A small image classifier, trained from scratch: width 256.
Rows from block 2 of a small image classifier, named by matrix and row number. Rows with one number belong to one neuron. Each number is 500 + 25 x the weight over its row's rms, rounded and kept within 0 to 999. All counts start at 0. Numbers have three digits each.
After each neuron's rows are labels from the 100 images, of 14848, where the neuron reaches its highest value: "strongest on" is what is common among them. Only what is clearly more common there than usual is listed. The data: rendered scenes of toy objects such as cars, trees, mugs and chairs. In brackets: how many of the 100, against the usual share in percent.
# fc1: MLP up (model.blocks.2.mlp.fc1.weight, 1024x256), inputs 172-255
# fc2: MLP down (model.blocks.2.mlp.fc2.weight, 256x1024, transposed), outputs 172-255

fc1.474:487531519501563479501495490464521492491511530510501508509494499455552494474495507498484486516532480463533530511501476501513515513490473492483529504522516496549511509488462491478524528534460505518477484523482506522501492500559534499522539526528481473498
fc2.474:493478503523473514476478503459524511479477555480548512481504499533494525501460537489513552507477495473506532528481509488528467520527514523465515480515485478522557512507529467497523518539490460525488459500512510502501561514479475477523503543503516500529
strongest on: ladder (27 vs 6.8)

fc1.693:504506532510514523501482537492495485528487451480500474516521505509514498504508519534489496472485509520512504458482506455496489525452506449517492522536555513492511524526512498456525527490482518479477495485537482478511514519523488504563494479543507509521
fc2.693:497510494541547468520470431552526524506468534512493510462514515528428510501506550517502524508479494500498504463481491524482494476478504529479467494491470501527497506487520461520451537492507515529511487508469495531503448511511524475478540505490529479511
strongest on: teal object (34 vs 15.5)

fc1.171:498479517501529493504487475464565514577513511513480513469501500474510475507476520526472493522515519519473468527523477517501512497465469492473471548437487498518505528541506477527503506489472482472484494521512495508480505498535482468491450530448506492514
fc2.171:486551495496493534496509522540484479475472483462507507534486527506535530483505487471493497504476522471491526516486483481515449552510524560493463463490525514480466487469512527474489497553525467526501493492528494504494500481453511503523524471552451536474
strongest on: light from behind the scene (55 vs 25); red object (50 vs 15.9); its colour: red (31 vs 8.4)

fc1.320:499510489463477512510555536476542498548494518473532479489528496427498502472453488493480472474503532506500528536527494516493524502510496517510489526466501459526520511488492505521484488497491536463515459507454490442502499547510490524468477528441538521493
fc2.320:499538513518504493505536506521484501496495543508482515494470522546484478469509517521528487512482509517470524518448539495498521499495501522445500464496475516511504479480505503464488503506526524499558435515504486530547461494490497518475549500501496493519
strongest on: ladder (29 vs 6.8)

fc1.561:440504522492489483489522517509459513511533564494466481517532475483516501497485545494522528489488502500492537538512437499484505538521487559481497503528526541494467475527530505481478481475522525496517464448513471502520546465506488506513457477445484531501
fc2.561:513486470537524481536509504480484524529524495513529494481460486515520529526503474491462477493495508518482483487557495486534496531504488531482492464475554511524491533468507532500518516443534516509520466468555512500514454486464505532486483450476479449458
strongest on: orange object (41 vs 15.4); its colour: orange (26 vs 8.1)

fc1.743:510532539434458527470541531528506502527508491468515502488486527495534516521529501496463442491491529528521496519507499480496487491498507488508528534496491503521507526527456496519524474498484510513458481527566483440484507447504483501504472494481508562459
fc2.743:499522509495485525567490509513518504480514497460467479527505510522492469497525517483523496465497457549523527520480500461457517512505506478484524524463463525474522541560523550500510505547507522526551468535480493491532451518508525511499473474488511459474
strongest on: table (25 vs 6.8)

fc1.78:540502499514506518452480489503495495523521481505521558483540510538523504512483513541494505526471508489463499496494468476516500528488547472456468553474536537446474519515541483470487538491490476499501532483582504510478535466518477506498516505505478497522
fc2.78:483556493507508487466566474502480507475413550460532509507466562565446496489485556471486472500470535507519506492513559462526473562492511508464520483530521513504506459487513513490477512488500496502548487525555486487505476508480522464475527478502493485476
strongest on: teal object (37 vs 15.5); car (25 vs 6.4)

fc1.295:472456496507536494492531525492491529517541520500505469497503473522479485479506501534497525468496533525567536505494486504481477515520520498442487514488518502514506548490489517496479529484537519491497482491514481558516536490494506467494465496544477498533
fc2.295:519503516523527487486500483553508486486473500495537529521484490553541513488535490485445444538516511500525491533491482515541486507478491496476504463509503489522498482472540505515525507492515533535532497494471521496495412473525532503506455532474504541487
strongest on: yellow object (50 vs 15.9); its colour: yellow (38 vs 8.4)

fc1.547:488526513491520505554505535482506518544516498470498496501506495503533552521515498490506506531520457484475513485512520493486547476477506498510503476493524524524516501496487508491502475494518485508493526469471476485534519471549491463441548524466502492537
fc2.547:507510543485489541490504509462492500506540508518510496518484530486480508501514518495514522492532436522479535499512505477539502502517495534481488492507524544534556490530511481507477508515498487494482505480467513492524549498480481473530539530485519434498
strongest on: red object (38 vs 15.9); ladder (26 vs 6.8)

fc1.710:527490494500497497495497534480564517514513471510500494511504532516480497530477480526476507470494506525504475506505519488494491436486451458506506534520567537530538520539478485494517506467496510460550476526509463432537521495506476485458494509471534532491
fc2.710:515497481500511510516477491493493464486494492466467480545454472512508518458459467508516525499508480467477536550500536496531500494515510476511509464538485486422485477484481522530488469501462542481452473469486519511537528477500485537500463537528501510510
strongest on: ladder (25 vs 6.8)

fc1.159:500536521504494490491524488489482457518537470437511505507514490488504506490516456551496519556567553506466475478508509490493469475491548516473488480506527535482504532476520512549506494542458490500504504508484521454470523509513495481514498490485508498474
fc2.159:490565503531524521466426499482473508486488516550479517526486488515508511500486563462482480489524493511509522499504507494492506488528443520458521519494502506494506457521517479571535496525518508517500499517512532514510447496529568508489475553511481511513
strongest on: hammer (35 vs 6.1)

fc1.456:541496486451544526512458496489512481483503510510463495523488513507471535468509503516459476464440496490539532515511485494543509476513506533517503465505465464476478515483512512536483504493440533518454490502489548508504512450488483458516518496511488531504
fc2.456:506521533512490483504532524465481509499457483460499485476511519506507498528492499533487519521514493487496473481573530452521497494464512479514547509483478476533555497503513492518512473469499470502497528477526503524542505475489479558500481519494496498522
strongest on: blue object (35 vs 15.8)

fc1.526:494523488492530505499469532451528468546480493504488471503494531483496478493494503520444511524527512493473493528527507503493477503477480510492483482479520474484512543505490488520528538486435495523457514543484530502471530502526470498500498481496499510565
fc2.526:508483498457532534557481500485552472499510507523488512542499492482505519475470532506523483520459458526486512488472453510516511496525450481519503471510472518498544486557500512501488535488475452539506498475491510488471495500499505488491527511524507530501
strongest on: pink object (39 vs 16)

fc1.709:472514477493522463463490487477490492513500489504513489468520522467499475474506488508486463516505523480496462523488485504542520473461542521505459488481472500506511555460496468502527539536510500520480519508564491482490533447493479476537543479520500524484
fc2.709:498450502498502459485537484525467496471494526490500538467470506518486521490478502499531527477510453518518525519515528524487494519540484520492500499491492436500529510535511464465421559466524470469517486552477473490501483502542496486519533492464529474509
strongest on: orange object (54 vs 15.4); its colour: orange (34 vs 8.1)

fc1.110:477518485440487516515511500530457438465491518526517489548520495495480499474499505476506520495501505461497501461485487486495472495519474465499502459522510452474516484468510505528507473474535505545523498500531497479448509480499488477523550533523496536475
fc2.110:570517514491478511465507540517517489488502493488500527495479533535543499549517502497507468456500513508502470530477493478542472506467502548417488555492483536548502489492512537518517482490482474470481467476523508518548472535496493541481487519480535525491
strongest on: teal object (35 vs 15.5)

fc1.412:535490502491540516485486473524501505510526446505479509523533485483524554545520505512502481508489540511474465493534501508511470535494476520518524478513500494526541505521526450529495512514454477502500521522507513499495504486467501491486498468474506495494
fc2.412:467494466506524499486483487496477481491499482471474518478540506481529543497488490466517517468509509529482510445500517496510504460505488524493547436525472507467544496505520552554480473449528517508570506510541536489495492503465543508516497506497512466488
strongest on: blue object (37 vs 15.8)

fc1.321:549527536470489488518511531560472471516513518491536527539475536533521540509520519486493462473509459485522532499491512483508482484513537472494503500512508459481517468486509477501497517449525509489526497538525537497483485507522489468490501538449527516485
fc2.321:518511497514520499462518459487519526531489522537496550455484504496500479533506494511461515503531470495485531510515514566499493485447512530493478473452511468518498513472540508499498524489539501488518488510493474499506487495474478511540527514528488462506
strongest on: orange object (34 vs 15.4)

fc1.48:460521463449500533488479497480467508505484473504509487492497479460564553537511506543518499545537506501531514549527476501487540482520553526502497483490486456478468510438489479490513474455479527510441533523491552520525509494500475497512489503517445541463
fc2.48:520464489500457505463503468530492504511533521514486520468515515485494519475526499477493531474514448539519519482446477519457498508533487486540520518496487476495507453538474492523435494515530497513489474535510507502485465522510500484486513520475529513499
strongest on: white object (43 vs 15.6); its colour: white (28 vs 8.5)

fc1.685:542500557509502465474523506518491479558516494522484551487489533513518490517471477540488498506479509485538504476511521488509492493499502477450496473525537483501464507545497477426467518487508502475535494546529488472496515496490466513490498527449498508503
fc2.685:483571473538501497519524531486543524563488490512469504481481468511501464522514509465489464455460511493490490493472506523504518501433497506480508514530486506485470496495501573540542463510507512477514499467474518492545470555473497542517466541518501505505
strongest on: purple object (49 vs 16.3); pink object (37 vs 16); its colour: purple (30 vs 8.6)

fc1.22:505504503481497493531487554473545521538485476516486522457531521464514497530466469536501530476505551493553477501492457524473455512510511496489493514462532495486510516496489423531535499539504503492512504533484490467521513499470470494520519526474478513506
fc2.22:502524471509464523492535536512475439488479501456513544526500467460533492469478475483511522481476478493477522478513499458473486527480545534512479499484494478495496503472522518488521496513495525513507477474481497502497504507508515597540527507519444469502
strongest on: pink object (70 vs 16); its colour: pink (52 vs 8.5)

fc1.590:505524492464473503470543540484493467498503490484482517465498508468535493513496522486473491536497509500525516502537489471500462523479523500497482470528505461496504464504494521501480481438483482535486523536503512507459536503515450533491504528484453511513
fc2.590:494529503508518489488520473495507508474499496477501522488486500525528508463508492474468520535498496485477476482532520478499476510472518501498471483505481493505502531532512505501500492485485462534469530514538469526445545497502422499522463528484439541520
strongest on: count: one (68 vs 33.3)

fc1.720:505473494476524507504490478476478492479503552490524473530495461447497565451500524520497464511510474484525517499492489506518469506512514497524517438521523481478518524485498484518501560516484510519509468447533474481489505481492491467540536489550511529510
fc2.720:533479472518480506506475522527520520504472451439507521507509511556529506543525496489493512457514522533505451500506518487479534511489516507460498570491498483527515475505515526497492488511516457487509489479493492522515463531511515537489438529476501502478
strongest on: light from behind the camera (56 vs 25.5)

fc1.112:524494513508523503531511479494496542508481531464486508482499486521479548529514509544469491500472514518496496451524510519504524480487497493448474506481484495483537494527522495523506496496499487512489534557534522536561504483468503523522502484503461540533
fc2.112:465476499510516509477507464485515461519496512544494500485479496508513520463504497482483510538467500507493532537477522504464530500520465469513469512520472547487530482498516484475498504458505510464477506464530535545436470487495544471462486516503481510504
strongest on: count: one (82 vs 33.3)

fc1.524:477517482484528495499459491512479498510527559544499469573518488444480504440515509475492459533503513467488475505494480507491497491505466477496474458531487501471497506486499518521552481498503498554488519479506499506477502508489495502473549552516469519491
fc2.524:518555473490526517502540531478520495516492472553526492533530494474512505489444537517504520502536524502470452503483468485552482500479519530456464526476418512514466508484506515525533479478445474503497499491491485521496485509473529520478526514489501486527
strongest on: yellow object (58 vs 15.9); its colour: yellow (45 vs 8.4)

fc1.104:496553473515489528498501507478490518529473486516519518520549510474513449551487516538503495454530552494462501468548469489520493528502502495463476524485530492487477496472518512483525471526483534464521519500492546483548514487503481520524549570466494505530
fc2.104:499481522495497529498522503520479482477508537489501512492514505505485508453508557485450498489515470526469486512511529495497511523479479476529524514490469524543450483525514501483469529487474453548491437522494485499451466490504522510486492506480518490490
strongest on: count: three (63 vs 32.9)

fc1.358:528493486453519496473476508490524513504509535462499526479459475486502508444519499506452466489474456496463522533512519518517514410490488485523514503489465451473509543511511505558476542494498481490473486533495486483477523479527465485524463479502528509485
fc2.358:516497520514493494458502507455476478446488494501523502526510474488534519461468486452568509486528500464534494462490483484436477514533506545497497528479562461526520509480491492482501509485518543484486500497459494496488487501539492473495543530504502505520
strongest on: orange object (34 vs 15.4)

fc1.339:510505462474495506482500491479511545513537467485513517458475486497543504455520464559493485511527483538488514508502450512477514516502524509495486469501520466483465511473499485494491488513520513498489499465478503519490522528470454523526462498520479526475
fc2.339:528482538523521502518476472501472454473452529512508455526504512549427509500486546515494507532441521451495493506520548487529514511502468509481451497520476537508489496513501504506517498470466502504526471492516490508416516529511533495427516518469520466530
strongest on: orange object (47 vs 15.4); yellow object (41 vs 15.9); its colour: orange (39 vs 8.1)

fc1.291:488550496501481518458522525448516475522486445463477523490482486520538473474489465508439529476507560474470466513524516485516480508428519488511498489484501468513467528497526528524509497497484507493480498516542490481492557515492452521545468513502475520509
fc2.291:470470476469504496527496552502529505513522519525537483506483482436481493522463493494533463526522461505500509512485499532494464485505475494485494492493477518517504549490510498468502489525522464506508480501498496508525463513477526526469499498537519498416
strongest on: red object (38 vs 15.9)

fc1.13:482475532464510487505458536503475462494515494543514489503501543496505499492519498523517487503499467474515513525516533473511515475501502490490477520505519539515485499539519473445502520476470477521496492563489510483488514479554485464486526513455519516493
fc2.13:479526462487527484498491477440539569516497519468520496528473483488522501472496467519490490497528534481453496494494483541510513483480520518550486483478505469458504517491522472482538510488503550492495498481507523451493455516492469481555497552519508505494
strongest on: yellow object (37 vs 15.9)

fc1.546:504521527490531505518482481529478503478502495549513512497553465550498510487444494507520511512505505514518475474469497488486534454510513508450493510522502500531475504499431468474461513518482533559473539484494555513524527504495483480519504505546505511484
fc2.546:448499458486506518487512478487505500509463513508541461506507481537431486532476534464471499480506498507515531506507522477443450476483527468520537485510496485519462523513502544458458500465520479507517516547471470505518502522514496464510524480494533563480
strongest on: pink object (37 vs 16); its colour: pink (30 vs 8.5)

fc1.516:550472546487493539522536490472472505471504473490509475526514508473513516523499504509482475532509511473462474490527530465563497485507516492463537534476452480486499454482504499528517506547484490511503538482512535472516495495516486502525504480516534519512
fc2.516:433504526515435531534474466478491514474504469510495480499504476485502524530475531515478484525505492533477506506490494478479469498519471491450491496500499490491537474466499460515510517476535522494553519526528503475500494526526578532497532520491480517446
strongest on: blue object (37 vs 15.8); its colour: blue (28 vs 8.4)

fc1.473:507532499463512518512536492508520473497532541528541482487498525490499514446461510535508464511466514496485502524512519490543469491475471500501514490496486517543501538486454500549509494557489492491499444453545499458505510452488473468456476495478527543469
fc2.473:491505539533514525532474512513514505509514490481467494511503503531527451534477542489475463490478462468522485506494486468492471558477483511461512529485493534462489532556500500491496523544484493486510517554559470491519512451520475491451508479494497485488
strongest on: table (42 vs 6.8); largest object: table (28 vs 3.1)

fc1.591:522492581515480450459498552536507481533504493473491509495503521547522517514520494552496497503470526446535499484522497479471476503481505474500478479513534520437483510494492450481523524502527511490492509521563522456465519463498485512490487518523488494469
fc2.591:491531538561493451540533465507508518509432522500503515515537500531517504518494504471523523502474482521525511450521518491451499468500551470508490490546460492479516502527476513459468488485465506509534510504468498481487482506477514444511490550467504464504
strongest on: hammer (50 vs 6.1); black object (34 vs 14.8); its colour: black (28 vs 7.6)

fc1.288:528531542514500424485518524477490515527499493514457502502488513498538492486472492511493471503492536482506460484526526503526445481478538486481485453527529462499465475551464519482512527536500492493518499531542489502514507520484472532474467560477448514546
fc2.288:455519444500532511479487487469517555489501498507524460494510493452452487544490537463525501501518514499508491512506446522508512530505500509530519546481528509500496495429523489517549504506521518515476507479464509496506488511501502480531568451519501488516
strongest on: purple object (60 vs 16.3); its colour: purple (35 vs 8.6)

fc1.7:528508536496537516499540503516460502519529493504473550510513475505540523497486464512496473498485487505524514488526490500526448477502552473509516446520549447468481506519478539531456517517513462497529489475531484505526521513455463514495490527502440523494
fc2.7:505532514503519517488460459483512493498485496499515476501528484482478442510474504526540518487502489466505535477518464528466561507528473507516526542460532483529529478446510510544520467555473530478459486438478496495516501479521510528523533512534482475514
strongest on: pink object (60 vs 16); its colour: pink (29 vs 8.5)

fc1.149:529525514468485514492529505523459466498470502462489492464497494528511533520518504527504502484473488512537502486552470475499486496492550481486518504471504483512505506484510485546469490499451505501490530473510528524499538485551470526489461479484487517522
fc2.149:475538472501479499462513511523502534517522487497512470491481480481551441502520511479492476520498558457458472501467479510531499517466467542506504524515496475448518497473507519512558462486490532460461545481510539432516510506516465517507484490524559527500
strongest on: green object (51 vs 15.6); its colour: green (30 vs 8.2); flower (28 vs 6.6)

fc1.198:503523499514505501463527490437534480490510511497464475520475533534496492454484482516458470494510556529501498501511512491574488471463500502524482475498512464503467516476475503531504525464478520482519482522539485468485540477486475467493497520513501533549
fc2.198:528550540519462479492514523539489522524509488476560516444506501463504508505484472534532470491550510508525482516497497518524497490480531531483518541494518473535497501459489510495526478514497503507491508486519529545529522505472485508511491515468501502528
strongest on: purple object (55 vs 16.3); its colour: purple (36 vs 8.6)

fc1.39:523499562501514496496480480545506480503544502528537495519505512523474486490501500491504504484504507506511491523516468481559464517505488451520545511485580528516465518498464464522494521563505455518502475460544514475474537514524487462467486497489522498494
fc2.39:491491519553519471486466501476511508530462507509487498511556486473499484544552491522491508470477518511541475481509460505442492498499526493495453472486447502458479518519520497500518503509518540487513553486481500559455484529515491482550497503477517485526
strongest on: count: three (68 vs 32.9)

fc1.115:538503502519492475471513486472483478476526519497492505467486505514485545481420497529504490563504521509468453489537509478498512504486505520452437505515499519535501505464483466495460507508519504492487503495507496519484518476510484508474493524533460513477
fc2.115:467492496475482522564470500488528479475521452504472498480522484505541494511529511504452549483504496467473491514478479489470512543512512533501507568471519547502525494487515523535512501507502507480477513475510496548496499502524487514493486486520487514484
strongest on: green object (42 vs 15.6); its colour: green (27 vs 8.2)

fc1.278:467479482505537511465513488493485463516529523477519465468498465501492476453511458538514515490514527499526513506487504459505454487494511498440498468483521533493502536489510536533493520488513492481492525485516516495504514495470508501478488498521480489536
fc2.278:509544496537525489477463494535519507462518509496492502506497483531536505492527510473454449510509510490516531514512510519524470503511470506444523508472533481489486493486517512525526471504480557516503495537485539555522418479566524460468461532499472519486
strongest on: yellow object (47 vs 15.9); its colour: yellow (35 vs 8.4)

fc1.638:541521493513514449502529516470525520545480529465494510470495474497535497535516525518492467466463529484511472478501528501506497518449521533464484495509495478512511462495509527507498544502496454480505500505488509484509519496482470543505477526509521505522
fc2.638:497493509462499476524475496512456503476462497493489467551510498483473524497500476477502511481479507507508538508501478506470513513518510491539478471495495487475518527471520501490522468491493533516494522517492461499497486504490523496551548495533488467488
strongest on: light from behind the camera (51 vs 25.5); purple object (39 vs 16.3)

fc1.211:507506492494520502430532490469517478518508522508488495489455505447505509469482502492484472556481486491476500486547502505542490482504484496520494489541480480518475502533495524495479522482521451511492503467474535510436518530483473503483526509505528513544
fc2.211:500530531513472461533473509513506507511494511507516491502452511492521531514513498477472497521479481494494513527450523534481508482491522526491483532495508528473526505521510519464541485495527498474501475536533503514470496508473515484467509497521537525438
strongest on: blue object (37 vs 15.8); its colour: blue (25 vs 8.4)

fc1.470:464538508473528508494525483461531519552471475503521493486516498502522485510528500505478534490516526504546540521541454526502474490472538486539524478467542522489498476461467485545530518493517539500484528492525502471486525474478477454518528488483453526522
fc2.470:516497561458494515505477514532472452485462477558494520460500529497467464511476463518522519506480413482512512515489525511496513480520475450471497491530478485523542496500474534547463480481477509511488505450522482529485502500509515525507482522506514469473
strongest on: pink object (78 vs 16); its colour: pink (61 vs 8.5)

fc1.537:500480492482520517542518507516509513508519474477472505507532484490515497507513487511454494469502525502507520502491476473527489522484446489473498491509530522483522484511521493506516493497474440533468556533459555447522527469490489462500495473511491542504
fc2.537:515498475535503499522478467498490525505516476526525515499505459472529497494520468510519485540509522493494501447522527527521506462509521496479462464514474490469500504512488502510500495496488532489483552490515499544463509510500513477497460548508442516524
strongest on: light from behind the camera (70 vs 25.5); blue object (35 vs 15.8); its colour: blue (27 vs 8.4)

fc1.279:502536527510472506490521519511494449527526508455535535480450478529514516475489519499473471499515503504546480507523490499486472509462502514456518490492548489516455501473508483481533500510478465501527468487504503493465502529532491492474502517450505516490
fc2.279:486543515491492550474451495500488476484551446504461504515500479542488459495463473490552478519493510494495535538474495484457502482539511492520525504501484482505491525487488517501512443514474503477505497492490525486548486520519482485490474481507495561489
strongest on: flower (51 vs 6.6); largest object: flower (28 vs 2.6)

fc1.199:491529499492503444507532459522447505479513533518515478496524447524524517490497478540514504481488495475448465497491497509536508472507532512504488473466508489460456471480523470478531544505518520524541495496510488518500533493481484487531552507523475507532
fc2.199:491480482471498531478485502493523501486540508499513457526492475456535473482476510469481473506530518470485526504473491532453514498542511532531511551460518476518506513473519515510489492479475531463474456420499520485496468542526502522502510512521522465497
strongest on: white object (60 vs 15.6); light from behind the camera (55 vs 25.5); its colour: white (42 vs 8.5)

fc1.642:482559490469515535497516514527459439476510497508502507499532526530500496496488524496507547487521487558523524512557462445517456515489482483457499472466537494475490476453504492516513500484483506546482520497515536485497549488504479485529519525486487502487
fc2.642:492527502488532513481511474499502457488498508472492492514492510531475457495481484494509509515504495435489518543530510484540462474480455484511496486480497485486518455512490511492497520513504495495476497515528506454459522514514459478505487500496495530504
strongest on: green object (56 vs 15.6)

fc1.646:515493497496507523490535504492477503487514542519499514518450471470506475432509487500462500532489470492461519485525545487510488447519496519473502508530474516537487558527493520502508502497507475485498497531521487479518523466508485531478484494485504536537
fc2.646:487463492514526482497507481516498506494499501499514552510495499484519550537565524493482502527495532547547499478456493490519520503475538520493499478523518544496458469523487405488483543529501539544508501500502439519435504460504524472489501517517483542488
strongest on: white object (43 vs 15.6); black object (35 vs 14.8); its colour: white (30 vs 8.5)

fc1.280:461465530495524497464541534469481515508539535505475500513481448483504490478489577495493509534501497453525563512484489511486475486513512530493503485507509528531489505513505488496512460491484516518494475483529512514574539481532503466493538463439494492508
fc2.280:498484489508497498505512494496538512477511497540535514501458501550520546542521538504456465524506523523496507537489479498538488525517512505447494483483523491556475477507510518535507522479515536509508473480472537475513470480457449510517493524496514519494
strongest on: orange object (38 vs 15.4); its colour: orange (27 vs 8.1)

fc1.531:470512515499497504515467550498547518567533497498520536466491518461512478535499470496477472491505524494550518480485470513505514501470493456433496512521514465487508531506487514510499498476479557466482507472559492513506501517508467512473477533470521512472
fc2.531:482512473518483507440505487486496507498520474474493508495530485482529504507500541502507508527522495471503515485471484508460539484518522537532514515498461488466474490508472474518493507509490613473427507490519486484469505478512498490490494468531508515476
strongest on: light from behind the scene (63 vs 25)

fc1.529:441498533497475504506546520559479508504553514484454529504518503468463498475512519511545536459464516533493535545465488493478524505489484545541500519530520540512490567487521493490491503483491502497509496458498485524502528501468515524481472489420498490518
fc2.529:508502455524552514525501525510517499508503502490519496493494503513521504533495513460445470486510477528462507479538482507528504495479535514519509460487542553493510512501511579498510478503536540498484483518474513463497472448495469522515469483487498441491
strongest on: green object (34 vs 15.6)

fc1.38:468439514504446487481525503472478502476544508494497472494485467499502491471440544484497506471476494518516539526502490474511515511508479514444470505510485504488514481508518494493490509489498512491501493469518495527545555486468522508534519497471505508490
fc2.38:506485509510506532550466523523521520520465476462528500497477475528539537547476519491416478538490516529482506521485473507514497471511502489488486509488545478516494528465509546487500513482473588483507516500495522500511459513490543533460488475454473500497
strongest on: yellow object (44 vs 15.9); its colour: yellow (32 vs 8.4)

fc1.24:523523492495512493526493482541485513534524477509509558503532479485515499530504526521519532493457499513473484502484435483526515514504503473492504493455545530452512458488480482496532508529503526541499545507453520497470540464503486494510511524522447521533
fc2.24:528511515518488493456527484494507533454495488489483505492522525519499500535494487483540464455530461506472476492498491478480498519520499531522528545471496438473493486497495526541488516497514525453470472497481491485507474488504480472487528492492530522448
strongest on: white object (39 vs 15.6); grey object (37 vs 15.7); its colour: white (28 vs 8.5)

fc1.223:548578519489498414482470517514505501527495499513537466491506474509497488495488540513488482504498543476455490503499518505531475480428535521518469481471516463533511545495487502528512511499509472493540508505568460484504528516484485502488479507508522537554
fc2.223:509508507515486449506549501512474500507481547485511522483504510486516532534515513480503485474494490508512530505502499510440443485493511473477530507503458492538520525490486551515470500516535481518526482521523483533499485522484494501496512497456512545515
strongest on: red object (35 vs 15.9)

fc1.757:533537457521480460491511499450543522536491500503499535481482458507534466521500481530490494487502549496500474500501545517518480483465503524482471521516531506537505495503481523506491529522500457459536534467499530487513524490491464531491467526476500499515
fc2.757:502522511493505498507475497506457429499482506495513473522511521450447503481470509454509482492521465514527537518507486516479496469518486494516508479489493469495503543482501503536493528524510500554455484534496465511479495514491505497527558480546491457514
strongest on: pink object (55 vs 16); purple object (42 vs 16.3); its colour: pink (39 vs 8.5); its colour: purple (26 vs 8.6)

fc1.396:483472522513510474482517476449534502488495480464473506475498484505499498499528527528500467510523521475543463504516536490499546510481484512501501482548544491479509518514489520477543521509483508487493528495507517480540529476499476447513495470501488533508
fc2.396:527425520511505494496461485491495511500507527487493454488478524508468528504488526523472481502487514505473488508477493494501534521471481521502459531489468509524525506493526446481512474489458522486474463514507453502503473494544543522522508481507535502521
strongest on: purple object (75 vs 16.3); light from behind the camera (55 vs 25.5); its colour: purple (43 vs 8.6)

fc1.639:505486516506497460460485488476524507531527501518528507450466509462509519494531475539462430544465480491504505518504533499487494431436532506518522488562475469547493548535482512472501504480516465472510505505541464492494533464490440511473454496508529523512
fc2.639:510523518528504514505505543537517502520510487495485490500504497519514499480482501502483499464497509509476420509503496460527486531481512502458484565493483518510511507517530482508494498497459488507485470530461484509497490517524500519485466528457551487507
strongest on: red object (80 vs 15.9); its colour: red (47 vs 8.4)

fc1.407:481506547491504477464490513530505459546489461457527520508539551514527492558501520516500506480501473460524526462479467497481515515476528482505510483506531474469528494518475472457512513497500518517502502523535485501489514492499486496511547468492526521497
fc2.407:501526466499518521422563486467508515478508530522511460506461510507466464466496500503514484497487496510507523510471532508526533475483503498505503503513517493533511480419499513495525484496509546462516488425508498489500491511473535479487514521496534524496
strongest on: purple object (48 vs 16.3); its colour: purple (26 vs 8.6)

fc1.377:493536511508508509488499492510526485500506542506492456525463543488485496468507550488490484537512463513494481558538501446543474488480472492450488508486493524539499524510490504496509504490467485496465481518535494511456520495538488516462502500476495505500
fc2.377:489503492480495505499481513493509491498473495513532546479521478467546513546518539496471524497482497513529500460498453512491507521495560563489510509518514500480468439468479473514513488536523516531466521489529484555493494521502502498506521471546442513507
strongest on: count: three (62 vs 32.9); white object (34 vs 15.6)

fc1.619:503555495494488496528527514483503493553480485533515549479522500492492478507523465505504503493459504459525533536527507504503517469485488495513534472452547508506515482489465540535491531520505496485508510481494513494494540482446466491500526504511451525508
fc2.619:526500521503462505506485542473499492482479484503496477453492524469484466499444483480502454465490458479523516475458512509478513499515479538466488541523482493523496538484501513541503491498511499503462493487488460547498507542484493540493531524542506497514
strongest on: pink object (87 vs 16); its colour: pink (58 vs 8.5); light from behind the camera (51 vs 25.5)

fc1.8:472544517466514528463519520531511515547485503437477500475437519490532529488528517523484486516506532460530512538484515521522463499469524471519517481482538515462467506486496467526537515480471500503475470458525527519451511506492487512494497539448473519470
fc2.8:474516506465516518507504542511499450509552490536479492494497445486525480477432479479554499543467493512535518551466479479444532516516506479518551501498494502481464505520513539483483469565493530478530454498482470510530482491498500490438484496483486512451
strongest on: table (30 vs 6.8)

fc1.118:508485543441488486505480517521512476507523478504496500481483500475520489538538462533486479473509514462563488524516490520497480479528558510513501493473538538514470525466519446520516495565463514502502495517467520523529523509494486501492491484492453521505
fc2.118:519461512469523539498516493500509483503566524504490491505466481489522512495493502486466517505495474484530489472489493485505467542516490475509524528486566520487513501544531472496497549555512512493483472480510473495468492493550524476515487452533446470477
strongest on: count: one (69 vs 33.3)

fc1.69:483528478491536491464499525479487503526513544488525506537483502503504465506473523511499452531478531475494501484505495482537518490507475473506498498512513489483484540512493480486538562491447519495522518551488538464500528467536470457509535519493512547537
fc2.69:530512491478456517476499481515485483479519495478487550502466526524538499501468493524527498484487491496497502504496487490530470484512489514509483504490517482559508497497485465499495503521518456530499433483522511480531493503497456539508511507521504538473
strongest on: blue object (76 vs 15.8); its colour: blue (43 vs 8.4)

fc1.389:505509502443468523558492512522465455484483508533518482523548508460485553501507527496498514473494471488510508465502501460494457512520513489484520497518498475495494481525480472539457521497479506541481498501487473496492541470525485467491544491498522513524
fc2.389:522481491492498476486509516528502515515429498520512512454506486482482496563509478525514499486467520466505529470494529480500480491493531496474478525532528482512541515493505514484463522506535497483514509456484450478486522494515468498506484502482517481475
strongest on: teal object (66 vs 15.5); its colour: teal (42 vs 8.5)